config = dict(
    arch='coatnet',
    model='multi-label image tagger',
    dataset='rendered made-up planets',
    train_examples=97500,
    image_size=48,
    crop_scale_min=0.8,
    horizontal_flip=True,
    translate=0.06,
    color_jitter=0.1,
    norm='layernorm',
    norm_position='pre',
    hidden_act='relu',
    mlp_ratio=6,
    head_dim=32,
    fused_qkv=True,
    qk_norm=False,
    layer_scale_init=0.1,
    parallel_block=False,
    inner_norm=True,
    patch_size=[2, 2],
    depths=[2, 2, 3, 2],
    widths=[64, 128, 256, 512],
    num_labels=15,
    init='lecun_normal',
    residual_init='zero_last',
    optimizer='soap',
    beta2=0.999,
    learning_rate=0.0018,
    beta1=0.95,
    shampoo_beta=0.999,
    eps=1e-08,
    precondition_frequency=16,
    max_precond_dim=1024,
    one_sided=True,
    adamw_lr_other_params=0.0015,
    max_grad_norm=1.0,
    cautious_weight_decay=True,
    max_steps=5600,
    batch_size=256,
    epochs=14.7,
    lr_schedule='wsd',
    decay_fraction=0.4,
    final_lr_fraction=0,
    warmup_steps=110,
    weight_decay=0.4,
    adamw_weight_decay_other_params=0.01,
)
Rows from block 4 of a small multi-label image tagger, named by matrix and row number. Rows with one number belong to one neuron. Each number is 128 + 32 x the weight over its row's rms, rounded and kept within 0 to 255. All counts start at 0. Numbers have three digits each.
After each neuron's rows are labels from the 100 images, of 14848, where the neuron reaches its highest value: "top examples" is what is common among them. Only what is clearly more common there than usual is listed. The data: rendered made-up planets.
# fc1: MLP up (model.blocks.4.mlp.fc1.weight, 1536x256), inputs 0-255
# fc2: MLP down (model.blocks.4.mlp.fc2.weight, 256x1536, transposed), outputs 0-255

fc1.244:180193109214152117110138132170137095156127105128163130092130084162090162116146130148153089109055124098105187175063093147141099113085170132105137128111142164115128095142121108130176125110105123139098097149125154128175071175136112137169098114128122075181093112131121157128087102108146154155178158171104105162139108103157091035126140219128161128157172068179178086132118197135127160144132145165102169087189161178096058153161124160113099175131159026117146136155147132100139126138138116145202112127126139122123132206157127142209126139174105140126129181141156135133148131144086120121150136084114105134100140115126099139152073089086096120061129141140146136100136143123163085128164137128136180149137114126113081118155095142183182165149171149108097099125127062132145175113174076
fc2.244:179136144143145107115113127154099121181131139094102154164146181116186096111116108140156098016100132108166073116163129157130179109228173097177116145116136105113098094162148114140145128136120116105151075154143076167098160103144144155124117099165148109145111123105110147128165113163188096200121126095159144143144123095135127227033075142175162040150100156134137173137106136175083146116099138142167111128082136149043179108141169091146108146135137103139082193200127116183144115123118146099159135105106219096126092123124120101154130133158138109093112106088149076136161113145120140060091132145118100131126100160146155120124117123094129143131165060201136123139134082138099107132052136102158171141107145126146130118158174135102135161145145124188128133102144130151099077142092072
top examples: rings; cratered rock

fc1.729:161146112123122149097094120157121145135136109106111089127114146118184121108109114155136091033186124122144102150090090162097152096120138125133143134130192150128149107123109128056191149111077090113155121094118181184084159142175133113124144076164132123136038017131118128145152052114105115094159130115176134127141132123202108167164132152109089135130142046191144120174110143078205149141133160128116151148167161149095126101189157148119156152159192150163130177128204115122137174167121145133130081104039064102141118124091131154126121219178122148129107113138158136088176112128097172088126093077141132151089118123126145129127144090138138099110082082114138143129149051146111113127113096114101202125155096104085149108172141142118140137125124157125138084095186080104122121119091127
fc2.729:146153111160153180120131095115117164108153152052164130165187116121113089094115112133122059203086108130137144178100141142105122153116154079121131116136142095099108113144199130193155104137143139087094127124103084131141150134119122127082127074166084122153088141109089139109107140141196129145094152165114199128076113197063088084067104131105152082064086131109071130134133133152101155134226124123173084109069125119102124136083109062146130129101048127112121115152102122165119108120126118111153142127174206122121125151139133102173153085097136134066104149107133036104113130134095108139073172129092160126122162097093122152120099133100120099131115079155134178088130133148043127132155099103134088135149119145237136124137157159137122114125139152131175165120084126124107124119145030
top examples: rings; desert world

fc1.64:110109086138131071083164158143128095129127074139150130119168093179162186081130173135113117137086115099088182128156155131144095109120113142129151156110103187105156128145168122182155152154190154095147054144118119179108162151145162136117148153067112095162114143125158129213202138134117149116178197105127104112126193162129119129141159139154132117155117101087107137106185174074133126075123046136129128160121162135098108155106120143176133112133159127128171079105206127154114085167136139097148125111135143076162087205122157131120147157219102159110118118113150131119255125127153105140108154150150089136149167135155144131097136096116090182188151078118112115118197113125095126090185129126090138170147091170133132095093154153148133097108056135092153130091117156136069125110126173
fc2.64:143097065119130090097094123135186113104092127094139159103110170074163136085125112116061150085132094144139002116137134098102159091123123138085130000115122109133060131115147131144075186122086154124141132124106124111126073119082167144135125074122101147130076169147128137161077117113075097153121138122149107110216096171137145120125083135125099082106099100121141047157164143128164118136124119141097166145134133147141153131146149136135131135070087109136126137113098097154086109105086140102122156097089145125146125145130101151156131133111105153166142175134074024102166087062123117132152131109148100083108126134124157121144137103094134149121065145100173149095168128134206094127133129153148145098120172156114144115119118156139174112100154145225135125133099070172146121120134069
top examples: cracked ice world; half lit

fc1.524:099137108137127118134100110140115135124071172141130111111146105132137106131163131174110122117099126092150149161163128176135126103165161166077196136139114187089155083169162122109074143125110122135116075088107126139126154157170130139124137111116158152113149159135128104136190102086090136100083171084120094088149138132112133117137128065122175060172160083151145137084099134138143128148083173137097144080107143097068134138153119104125164097164045131138092093138173161066085113221119134170111125141109133073176108131090155112164067136194095121125139159092155210152156068170129129198113138118183115126112117126098155125096146103161104177212066121074144076061146092178168142105158151127102088159213034142178152140125173170116125134102137145133149126102121108143134130173147168
fc2.524:132115155110124112124121088131126098144096132136153126129135153139194115093126118096115114109092097131121111113144093175078087129157200205094150000128108043102050140107051124123157148112171180113105129116124107147118128112142113076130171114078123153125119103165120123147223111149048135092140140133131152120197130148169138150164084115099160206143092156111104164121118162109149129116146104166183147172130156202109190138135171108130132129113164128097104111151140148182127135175165137152120114088127112142116065124144127142092118124149135204151148115150130061124109114104124115202093130117142107128124109114101142137149151097154106129134121174084164080126097082105124151154100114130143121077126121141094128150121150100128159140161097127255113114158188135139125124076139070
top examples: cracked ice world; half lit

fc1.497:129091146131098182145099119159114091088164124132105116113103133172094116135069166136116069143128116147125129106142114114134103090122104036089156175100112110102169068108174067100127079167164173154137099188157143143081120160094115081164109153127117146111104117132144119103100155034133078090128161133120109123100144203146171127076104142160176088132131113128104141128101089099157185131143133130102121116181108142118107187173144181137134114185142119161085147110167144129135112202147166102134138154105177067126144107092176129148137102087115112137086093143184128124124109151122154113081112161136158166071094116108147229125122122219162155135102092130101153174128089117135072156176148081123099179163125087132157108142116107192162160144126080183156143092177145109114161109099039
fc2.497:130142204140147163123101076132084115149139150158160115103101135135110037069113064124123159041165164107059162144110138184177173148112125160125138165082145109163191140146146132127114151102145068091158185090119128102108065110175222118127133133123192131145163066135097120152156117149090112173083112125116147106154104114114120129077144120141061204096149120131095126119055118139113085158157127134124095132111141104171095099146140117082110118098074169076092113138126130099121131152166072146136141149158077111178111113168050143082139080134110161145132127054112077128175167111071135176172049112123139080191136136128123137133151127128139123122073133082102173146143136141112158094094128149157146088144104103129119129144181140125117066146171148108130103095144119106105120090118082
top examples: cloud-covered world; banded gas giant

fc1.491:094080152134107103127152120130083106113103147163113113148188136095145183135139217125134117130089133093158139169142129144152117109098127142125127165126072139080101098163157040108071137155158165140159032112107136169173186198103160160124141126118076090163102161141087102142187191160099130091101112131129127143132124157134091103173152146123137105114106134114100150086132164144160162118101084138116079114130129119127141180099114116147123116146083097133157168136131105106093150150131165095076142138148133091130107117043173092146072114165139111117114129057140109121192131112142135170161143116109128136113200186138161164135098141123164145209081109104115090082148072157166135114142132151140128185171056106151160081104173141178133059123142144051233172110103110166145143127132140
fc2.491:140149045127139075129099102135166119149095118095123173096105163142180171076144110088108120090111134150121078137100125126157111113150075168121119017127117068129100161113110166163117159119164122133128136113075200179071093139106126118154161158089129154092142143082120135183167109067086119168145136154114080053180155132151123187098050132151075120082091102117135127159127190141110048090099079147131155136134166095160107128121157129144119094073149107159098096147138146132173099130111145105121113135079063107186116100133135146183131159164105129126170105119063113097158118081141121145174105078157133113126099145118102137118174069109132108104112139055133148115158090110131124160108126153128178116122165161057125153133087164129168100106172137233106108123158124150144100081152128
top examples: cracked ice world; crescent

fc1.194:102096074136161113083142108149081122141100179175119152186178204119161124115165161178074129134100134088143183158151100146164135152113142173147104114142071126085097127118099087119081168132174160133167080150089098108125130115139139136123117125084169092155173149131065136140141166143139157128137148113140096136127146163118135076108101173131130084132123075115069148069172135113164133112120122165166083085097130089097142118081136074114085109207056084134158167175181137092077133169134142084065118167128154098175072136052222174144067147129110092101128089072134100077199126107132140124130134099111154142121157174105172150130130134124148119153116099102116108045148133166109158099144115101105116155149092137181139120076158138149148127146130153174180156102123114136184108141172169
fc2.194:118151074089141077157105124121163100103112106141133149095105117115170144104167168118143113095082147180117103118107113211100145128173078167104132084144139135136073172129119142173146160145144124143106100123133161170129181112120130102134166181107081114124107096107083154155188081094047117123143131126105098124187178138179124187178146140128099101092118146137115144132131188116116033114090089118093162138137158133127106161146139143170122128114243126122091151062148160129163167110137176108102108110099133113147084119134150100139150137122120136173135162061072193144189112157207102165139119106149124142101103141156116124115154138100140129109103129069119096210154038099108136121153132147120165167125139132070153135129113125056149123109168130177137104099217145176075081096101135
top examples: cracked ice world; half lit

fc1.294:082108138120115105109141145133123137128116183128072142147174103117160139142111150184139054103130096072124122171130146115093132129106131083137143116108118136148117105188138151149160159117084129152158050080117142145049128138126154160094133108132072135157135180149153134190093092160101071117133160174168125054173156110081075159115125089152115121177140140124204071195183119135123120087122118130157112141125160132117154170144171097156077111208115148126185118113155190095160084076147187109074045128113123162174118137108165155150150160156112126155118135146129030137128114112102127153148063154113099147129155107102170122136206133164047138146097187109087148116142167109097137138067175127126173124118180135143086126133144096131153099141131139089202148090104098110105116113106154
fc2.294:061104148140101172125079135108176149124109129131137182125134140099159148163120112101094136124198124082133108130125120124025125142105146151104121224106090161075161083146125093150094164162129134153159098109128148126140167131173146093163143145126120152112115100141131134112169123088088164133140110117108140172087112168128119102150226118096130131080145088150113129125133183152083223145184126175091221156156078075151142118159184132171103127132081121113136166101108145118126151131097116133171136092118141147115113162162134137134162091154123108156183130165164110144177136100103133195154098158147100095150125115160154081109157152143167122133115154119152177112154133172080109130142127127114218102198128123103110161082110115133111056124079123091111117120180200129116116244141176
top examples: glowing rim; crescent

fc1.162:133064115091081161065091144109140090138140103106146165165121160139178164119187157118086183165111172147120134092144128138156119103113109078061164116142129117114134115141159104151145123108181125144110156104131138114110245151173106124105102121228156178179104178163138111129171104131153163131096113093171145136132098135074149128136117116183195111079106130120136102128108102192069128114124180145085129050175087136130120122164118100123132117091146128099177121146095094142114098128139096149014121132105125100109157144086131136080076124123153131076120193057129132180140128133147159115147141195102170048130095132095115160134141096132115109137125136181100202147166135106161165145103142113163160163132172092176164109180149126076087119076153141106167133106125134112125137145089111
fc2.162:095136247162145095145148131103124119166130154140105104106117112100125105067102076188123160169117152137125115125110100101111099147090124143139171178099142130139131112121190161115134079111153141115146136147154128130130035116133132156113125119119110161106135112050123096124083181097182108118149112119113073112143151152118142090133222081069079161112082122141156137169098142105132082107153099149129091187139131099186083149117085127121099117198147143152153123121118150114133105061115132116134115091190176180161150107094164127116139132124103157135148114154088173108216126057188101138116090104144117155103158123231118098093121152160160096131135129094106065133170123049134183151138171111122096107058128120091145122151120153190155113187108126136123159122075139141158136130134203
top examples: polar caps; full; ocean world

fc1.19:118113144183136131095099087160076105133119115103185129103144122130082155110148169117095135106091133118124151189113115131136161124148135167158138142184026193139109091127099102151134158097116191117179109151092069148116161151122148130128141107126113099149165141155108130133236070152090126124167118124120136148124111138176126110127117177129136100140126107104129141074145184151129064128123099110135140059086141107098113056139141120132154108112074140132124129145150128082094140196121137116097140135129143130154109203111149112135122100182111084130177108119135145081153085098141078165122138154102148117171116174089163143111174139093157163161134147113128062024143117164140112129218105111105103109202052089125160110099169166156186103112195175114133189140171178115136102150109202
fc2.19:128155144114141053139141085112117132126124157143124129111116135151195177094123123120128139149048120177146074121120102135119101124166182142064119000117159119104148156141169175125111141159193139127122135162147158170128144161155092116158126137060112146097123134147119127161154131131144138132100145136140085080245106143180147155119142106134032122117093164103108127141095140141167092107111128124155132169134179143112146161115124132077140118111142123109099129145142103150169115136175154126141166148098201106137116090132139138114109168159150152161105107060101088123190141166150123159133158043131131156128114127141102199093105112115115143117176127094126115176137028101139180142089094108155190097138147140142140155120152148106134145090137162255136120133130106164127116057119136
top examples: cracked ice world; half lit

fc1.225:104130097121119071095111117115107139108111185124179095121142132173184144118124142182118123136103107132145170188147105159143085126152114163128154122151117126132125126164127098128130131138128144097079153086083143149092143176168144127099098065106132162120127119117086083143186062124095113139080141095138122094181125188130117142100140123110161089152132073166176175063079167112123109115088174118123165065090146116111137118128096058108150078200101130124093061144194138127079149201126113135131149113137133073172090144142153110167058148170104152128124171078140191152176077192133122150110141150124090125134173132096163157122132123151117133200103088070133096098150101212153203081127135089183065188185071128148132112122181148163129132151126113141138139128100124110140092154153183
fc2.225:118139146109157101136151102129133134131081107096134102140125153120175087103135148142106141073142124116136123109154129175087129125144174212064127000122103057091140146090086142170170125104128153112105128143128069133081143137152146094113241119106107129128141089139128137156193129143030139094151132112129164127175123130149140182231114145111151188160079170114102152131150168120135065112132072143143162138151162170086166129135150118150129128103125095092095129138165144169131134120127164171139131080108112100112118140121113134126136118145136225132138135126155026104105105144190144115111100127131116120103080125125132112137121117136119172134131144084135077158111067110129081143134115160086135155142129144084143104096170102137154164132139102241132088136185110130099156099145092
top examples: cracked ice world; half lit

fc1.57:076168124105146122141104100161130114146153133144138166144105156099162138157147107044136151121160132139102119155153125168133088081184178170159151087160184122152153156172119123113142093139163155117106117128127183089111132058112148109137109202121192146100214178130140099121097098121175150110149133077147098140134075166159137109127116148092103161075035114129154129080061126104124099108157088156112145137135101112151107113133138102148145136168163134106032134116129139148166095188140093116090086123156110067148112062173152112130102165133112133116134052011132215158116131088147104169174129012116160091118135154107101111122101166112136136127110141167134122115080116132091127084161150152165136100103161165121082105152144136132100120140120128087086171108143101190097131123135136
fc2.57:203097216128134111127140126093193096115114121121125108125117134167043139164139147135077149055165122141190128126102154157096145119185122120113127089085117153163138072071115135190130123073105137151124133153113083162117107139140063144142148094105130142148110095116121133120050131142081089157114130133138145088130121102157167255111099123115160126179156165108102188135188134152158119087069134127175147104092213175083138128143157172106106142138190094136165128206102092067126162158117114178147161138093168129125155161124081139121071122109108120115149123175137131130124105165082116117139131216125086145146058119121131121145128099113099139120178154160130123135103128094151065124144099132151109157156107090148177094065131112120145188125137086128088090118109144126158153124174117
top examples: half lit; desert world

fc1.146:103155103121094120133080158164198146146092153105150140140135168180117087132124146182115089138162131175104133140136128142154096019114121090094122137137085112122167133183173110178118162107112084074157119138125129165117128132143136114094186132152168102145126076141159116135157095108086102140141098078125189170162131076107133097140150202162161114178119181144103116204086131120128139108154106152112167169108122166124127109126149143170227150198080138123110121124176066157094101092096121139183154093101062051178109088183116143193180080087186132142141143087160135116139146142133133164082107132114085131119168134092121169130135144156133162164097116113130208138071133122151121123115118086108101156169181141122135130121134110130163209140173104151157146153145112140128087164082180
fc2.146:118149105146153201121109177092078130138094107124115083175077130138118129157136129172117176152176161155133255144117124088151108120134151150139103138145104162138071126150116132088157113127155181142124163087087131159139160127112136174101075186089108131102230135111113174133159122143090122143067133121121062088097099137160151052099160075164087169075151112151084114116130120102139092196146106106194101126144161099115058135106066121105165102093100119099148114184136104106141120118159128133098102122133110145151182166136193154119141108128108136147144117169118074126127085067123138051151100126111103105146123165104137107155123144172131119138120108086113168123236157156102116125051160087142077113131125117140160156109115133109105096156126135066092164160142157076151175112114132
top examples: cloud-covered world; crescent

fc1.469:161148111139148120171096148116171156134153105095113176111117144141115139110101180171132083127181082160109192167146186115163115141159209140162131135125111148148132086141163120096129116097121170132154160144074179159107193117142067123130124138193124122086097178072197128150102102157173087080103120152144189090141131156109094121112138141163197094159135195068131090123168102149168117091111125138103200140152182136094139087138144109111132106205083112134109173156078157068160147102127124096159113131105128124185192150162059147128106150113166129175159068111077121127116106139138130124186137181087133132133083149175132089085119098124153141100095133141136153123147100106141046116114094110142182104136190151176152082174121089146181200086144147098148142149134140135120172135125171
fc2.469:128157146126133073113116142089033139137113124140133149137127109167176122126128162181153129116000139116124183120141139113131113148136097149136164194146116143160174138127080137088150114140140128151128114081129093138129154111170139157153094180006136113160169133161144101090208140092082111163125128140130075116107109144170131150174131102152098117098133102168139125129109121102124169150141134075155135132116143095138091152078140131105158114051148116119128131173139125191099115147137106156098107117137188083165110142085210125096147147142161110165158165153133209106071125115125125120123118084112117132141146124065162130119135081168121090166192131122121084148067125103114165132119207104138115129247130107135128143078117126129108112192134106096098145100122143121193147134115130
top examples: polar caps; desert world; cratered rock

fc1.660:115117035124162143111134150122134084121146173070159142149122196106116169159130096173118170155134143182104080142141157124163150153188084110101177167174095089114123121113128168145105117138144158095119130109091110130137138101190137160042116118100117154112122185114175132108107042131119116133137123157153210156133066136080127157146158157133129091160119141166120074144177129129140128129090109114081133110122089116155144156185123143107107103072133176110118120096118109131140074102129103103085087131123125099153130160145188112093135143159133118141181124054238138148228148113141151122146104125092158076079109135093141114115114089135129110157129093150079232145121110130103130139108147163184121097115159087171159150194098161146094147141082107205115141149126089118127095118087071
fc2.660:073111085143111121113124115145124125161152151127099060114125138082137122141136198132165141244137135104089107104111118111133106130116143095158147193125121076106205183122163138133130191115062126135129104140112181125109045124135098105126143103201126141125157140133113128152062134131139147092134129123111133126080160108081131118154161143126082255149120125124107147147127160133111057111135171165123155137197154131177096124085117110134095133093182143133153164106128122154143085071117114099080129149132075142099121125134105123125115114101123136110094099103069103141255144157180111143153141142203091094096139127177136127160148196129128120116218137164140085118121132095137152141134127146128073158091123151136082130090102116111175090084121143105113116150118094121096133109079112
top examples: rings; full; lava world; kind: ocean world

fc1.270:107147179113135106103093097145140103172132086128100168122109140074103094082131141150153185052146171110065134128133126153095198062106131122135121161114126112099110133194127133122107163136129186120099152150071139148176142144122164138177155141140127111113112139165150190101179040139112091117126108142118081078124093103091143103068115134118083068119164156123090126215074150078108107134123114140089094144120203108167148113128148124103127183061089123158059132151092092109082127173159097106168070088096102167109159127160123112185164193102142171126132133133118187151178132130127119117074135174160123135140132096131146157153132135164161056164108096156127177143134103042129075112123149140080131158151087103120122178103120129120198195120167156127106107145120122090120123083139095
fc2.270:116141099116110132113077137102163151123152128127115135119179142110128129138147086125154111217122119157152246138100096119150099114116115114131122140166100189117156132123112129134119166135165116138082120129165075112093164103163118113129123158165116100128109132139116147113112121124103134070117104138102122114113072120118136213056090127132209095061124100106125122133145092175115169123092122132136088140139214137117107135165113130135112121092180091153190140075098136171112213191132134105091070120113232166115146119150121120112099116104141059104094163150159225102137147108122130183127154142106152185172135128141127161126112152137167126134108145203174183093147155127171157156141062132143085107111108144164162122124173104085148151152109147056136174133123148183185136110169202
top examples: polar caps; half lit; desert world

fc1.186:120133149113113078047121136147122139175087177157144180095128155132120135101117174112133130094172117164126092185138160132142168132130151096166123140173150126125141117161121155139123098210136166161166119161086159062119108153159121141147113082184096178084141163183125106129108127089119061128143131080158140129156064183113096079179129123097108114118064113092140093133128134156122074106141131129098191113099094135106162219138164101137108136158179126155094056138115137170127105170126110181124111060032089114156150159160127154147139163115116112100172147129225166151093085141108132109113092115143122142129141178126173083106141161064115110163139176129156147095105143105120158129118142086173132122151162089146105100118167167149094066183142146084193101090128106133154135125083205
fc2.186:122156032137115129162162104122120153099133104117132134165149120094085117165139127128100147167176113082110109165112125132127124109134136063085101071134175137154118141100028068126120138091137126144116119116116157150152114118115146129126096156190137135134118189152155134116146111116135124165142136137139125142132134138118164165053084141151159121199206144111159127100133116125125155161138140104094100126099146101122146088113112124134119053140045127140145143222128123152102136151119116112116172168163210142102131120180123148146126095104126046053141061145114150174000144185120146114150150164123098151125156108107105191138064113153119154155130107144090173122148179138162129144123066147096102145148118137134098163139083129124113157091128140014137144093111188138130121144148068
top examples: glowing rim; polar caps; full; desert world

fc1.133:092130122133178119115159101133122088132118176147136121154158124078104089127166108213131114076078158077132080101114091174146185119145149124102138176109108144149114116148047144140134119098099046133130143108100164136085127117112170091202170141173155136114130124124118172125084102204130165170111146084139140121144159173077082160163133142094115126109140085121127201109078129153091148110116126084127152112141169149124135075173093120094125175077170106119059099150083182135070116160152134128093114131139135093106113118135173116136167097106077146114183157154122160134168130141091090153120160160131133181179145182137170155171094088181124110098103097158108215110085127104101084133162135089186117115145068099188094076166179109114107136094122170164136114098179163107127090092160082
fc2.133:115096111084099131118123131116153084091093108069098179106118083138108119115144186021101116036134149172148146053115177139109099142134069092145112093108117079122112108116155098123123120106117154108173104121110103150132148142101106172117125059156106122134130111155139143135213094090068129055116096157116114157184117097176143164111070123113182107143094142106125065167158081123138112166125126146124134146165100143134159145113140150209159116136130226136139129132149101113144153098140121159120136123136105166125141149105029117113072195157088130173076146140085100100164152129145137153121104105109130102107176140154142093122154136134101113134125150111178097118177079158150089114153162141096140164102182165098113133128110146157078133115120128061138141166072116166129255125147124
top examples: glowing rim; half lit; desert world

fc1.167:114156161071084174118103060158121093138142107145137177121188149143144146156093189136172131132091085082120161098124066103157138131147081079139121130157102153126063094183103132140097112113119120150145088116069132105116129170111089135173127191163171110165142119154125142161139059198132114166091167107114069142125155089156131119153096127186152121131136152086112132139131104122114130029082214085094080125169176140137116128171147135100115107206080133119163117084144131068126111056107156091082123121157169144129128170173162142107177158150074134154163106092155102150156158117102140145086141065181095164135132102116141142109114075131119121131116211107097119131143153149066136133152174071101135112174124162172100178095115159133118109075135110148109144135086190120137100105097168
fc2.167:062078198150101118109166120142202138163081152125095076146118121177204103142146111093116127088187201129093168129127108140108094135130158210091145212110135104145155121121180117107110155102102147084124190099142151131164155086158196152137153142097156138106102089143147119126108088127077127100187133118112173137136152176151109068131154134106127140172099110099141052127161197123152104169094104159154145151132088106153117114112146105155142148133117178147109131108116140090148100163093110123143123032126058079125095133166086110118159095124136116092164119169119110094143131085117102145173065126159168040170119114130119076129160168166128111129082163119177193153119161122142125122098181124150148129084148128124156130153154142091131105163116141065110136147158135115090135208118191
top examples: glowing rim; lava world; crescent

fc1.426:139139207125131151132144104187129142160098175083120162115031130076153129129098106129120117179161130150154181158108142047105124159188122161155197123143189092146108099153088118083158120133152115185134138171117104148126059149166118176150149128103152060122086128116104083125106084170114112094145113115054093135118140124173164151142146129135090092101083067101068069146117158150155130137176117123128154153132204151112123142121151122136156163136145139094146129148059113126120115122191104128160046122155092121139161148084155129125073160155100108079194110130110195095158080147135103204088125058155104112120146108149104079167098103102168115090108161122133104147083113126116112120157128121113156155164097086126102164130093202078185123143110152098171159129115089120099134155093151
fc2.426:150134128150148175173099160105167122131189141220123069200173136118125163187137163130117116047133180113131085126135043254125110070142143115096087088135105138121123131168144186114134130127109115122132163092157121140123121157105107116129113142079113154138215110142120184069106156137155138149147110140171160105148094109107124135109069143168150199133109135141155179129104095127093104110075139150197080176092127109160122096124073137087143109087136099125133147141126124142109058191114168124111130088136166130133131095185087157147137101107143156144127125133150060169192161136082129097140128176111150140124077157088115163099099128112102076136135140110118136092145135094142102124118139103146144083100149164145138108084186177147030132108126140126074149156109142136202127106159123
top examples: cracked ice world; half lit

fc1.343:103072086121124119093111102146137110134085114098108117142146132118081106158174086123081166106094162188115053138126206179067168079174088092119125102100081107143110107105109133132122120137115096157154112150082140093144111087156167180155124148131119113147096130114115150132127099089099109166127108109155128148142084138112138175095140160213182144152109098155130142141144105134151113074131151142155090167119127117115118135163185166135108140062151173089075120129102105119151085102123155144095132131130164080204086112149143108120125211144119120195139129036184081159172128132084143084158110158045145112093101097120154162138208063195150056157072112121144135118112110156037102162115148147187120129128169115153174160178137156117134124126118148179112169109144126149145115089094133
fc2.343:090136034138122146151135133111078138122200134142145116110100157070104096149078129099170144143152164167144153145135144153107146128138109127127089114117113146121172150127160124130139143101086131088146101184116105078170025131121108129137150116129163160162152138149127111153072116165140179102084140122133137134086118100124110150185158145123122151102195094093121159150131119134082157065105155150020142107150185127162120102151109122141087095087191140132147164114117134215162080126112115115117124146092172154104135140149073100123089116128132112040128129101079095143211195162194086147154165161111061065061176130139158118116091183129098141116200149132125150103114133112126112120141098148091092133122053133131070134166099121117173119094140103076128077125106093117093138149083088
top examples: cloud-covered world; full

fc1.256:082140158119096125131105151110124180115118105085152125116083133171127065121122129106131169178132134162098116152166151133097074089146104184073092072111124172133162139096099078158111103121116130091106151117130144120112102115136133159109069112116157069115138156136178121137080067158129127118148174101130160169159150177094118148103113129118136111119121123230137082055155082116137149207141096141082169126199115127156120141128112124157153082147130136100078109118187154157150103131148140119087131129096116127140162109164168129092139154088141136120136146164138156199114113144162128179210089141131158109137135158170149115131133201190140150112133154126170058175104119185139115059128201138165163011091167135107098153153187113135057169176154102112112116156134127100059121099152132
fc2.256:208144173146154120128159138119167114136162128147134108180121124128085086140138130163095116098132119119172119163148123120156155138122132147173094142127105130143166092106132118121142154103128096116157138163098096098086118131170121118115110140082145138141154101111120123120074147159088139120085155092144160131074126148150118157192158137137101150189146147118117158146153132099128129042149139112117103082086199104092087125130136162135127142183255172120137118095163134107119127058152171139165129152170201060125090181121079104091116103152130111151112158112190082113000157122107154066102141146097085108148129111110150095162139119144143145153091136123106170147186131115069130137179152122106100226192122110121166150092110093163136136143150091122089134122131101059126127128067105
top examples: half lit; lava world

fc1.101:146135132111133120147095147075126114089082133115137141097142124078120105132194130134153139121107170082178103189135106122123173191145138143116138159142106131110090133163131071132100075126086098140105134107133088160208116137142138128160160132165097077127143171058131140137132116158142133202169161113086107121200135127100130105176095186106128096120093111139083140116172171181119155115120124171098133111206086145127153142110076133185119151139138137081115133141053146094126143168151166124087088182129139103051088118113147154184136096127104123103175152123178161173165115072131136090101159081148155106087081206095143138159076139177164098117140081090154121134137125192130082096118155131128138082132128212141075170081115169158031132086157170142172123091140104094122112126128085
fc2.101:200109174096111152164130133166102120160102136176106024126095119136164118135186059132069120149117096099098183125097113077115177157103092153079168098119114135107196122086178104096100114160173129105129136119145121077145148139110139132128124155116196096103069126167143090110107127146082139051108121157104150199092179131203150151177109124154170104136151110127166123127132116115148160147121144075177057149119091156143134131147105156131121123111201123190113122107130117080115103051136163150106129053149120121154153135160112098192085065139152122124101136170098139146189106109124135116131134099154147147166099120088129137140142123094098110109009193178096142123073154094163122125085117094121186113128106126130162156122148144176164147172145126153086167125143158129148120158149109
top examples: cloud-covered world; full

fc1.654:098141157160159146108145115119141098123108126148083142118129128109114118133120088130143069087097126102121120141133142093115150127146127082128196174105105100138105101166162148088120103119123139103129185086115133175172160157132120162095133156176122110125107169147101124066075113000120119104124103173136217149155097084134148136148133088131168124140112125096114117120119122137084187087087202166154126148077131150153130158136153110118087171112066185126091115175112103159092143186180146123073132113086124122074130100150162151146092144140095169126133119194222136133161055119087160094083111109130136157124158150074135135083081081198174101083130067122136086139139122186114115131136105130050147142122112101122157140114141135138173144149127089123117178138170197138196162099161083
fc2.654:134161137121142118138148187155148112073102119127178118081089136163155106133119128148139113147190154135093080129145099150151092109142146132097140155116102121108171148056141127115095139122102109133096137135107160111118119147088128086107136152116135113109115136135117158181108149142158132085114101115096116115166158105125104235084170147156196164064147098125131159122118136147134186185153169143093151078137059103138133139134118120134149115179178116133137134015117134108134161186124114134172155180158060113136162078168095137129161119082105144147147135103139255115239102151138129197128120121133083148109119087103142104130142148095138101117037139099168092144162166179142142120126100169162156153147131151115136120164096121175136133188172123097078054130136114160082153176146069
top examples: cloud-covered world; crescent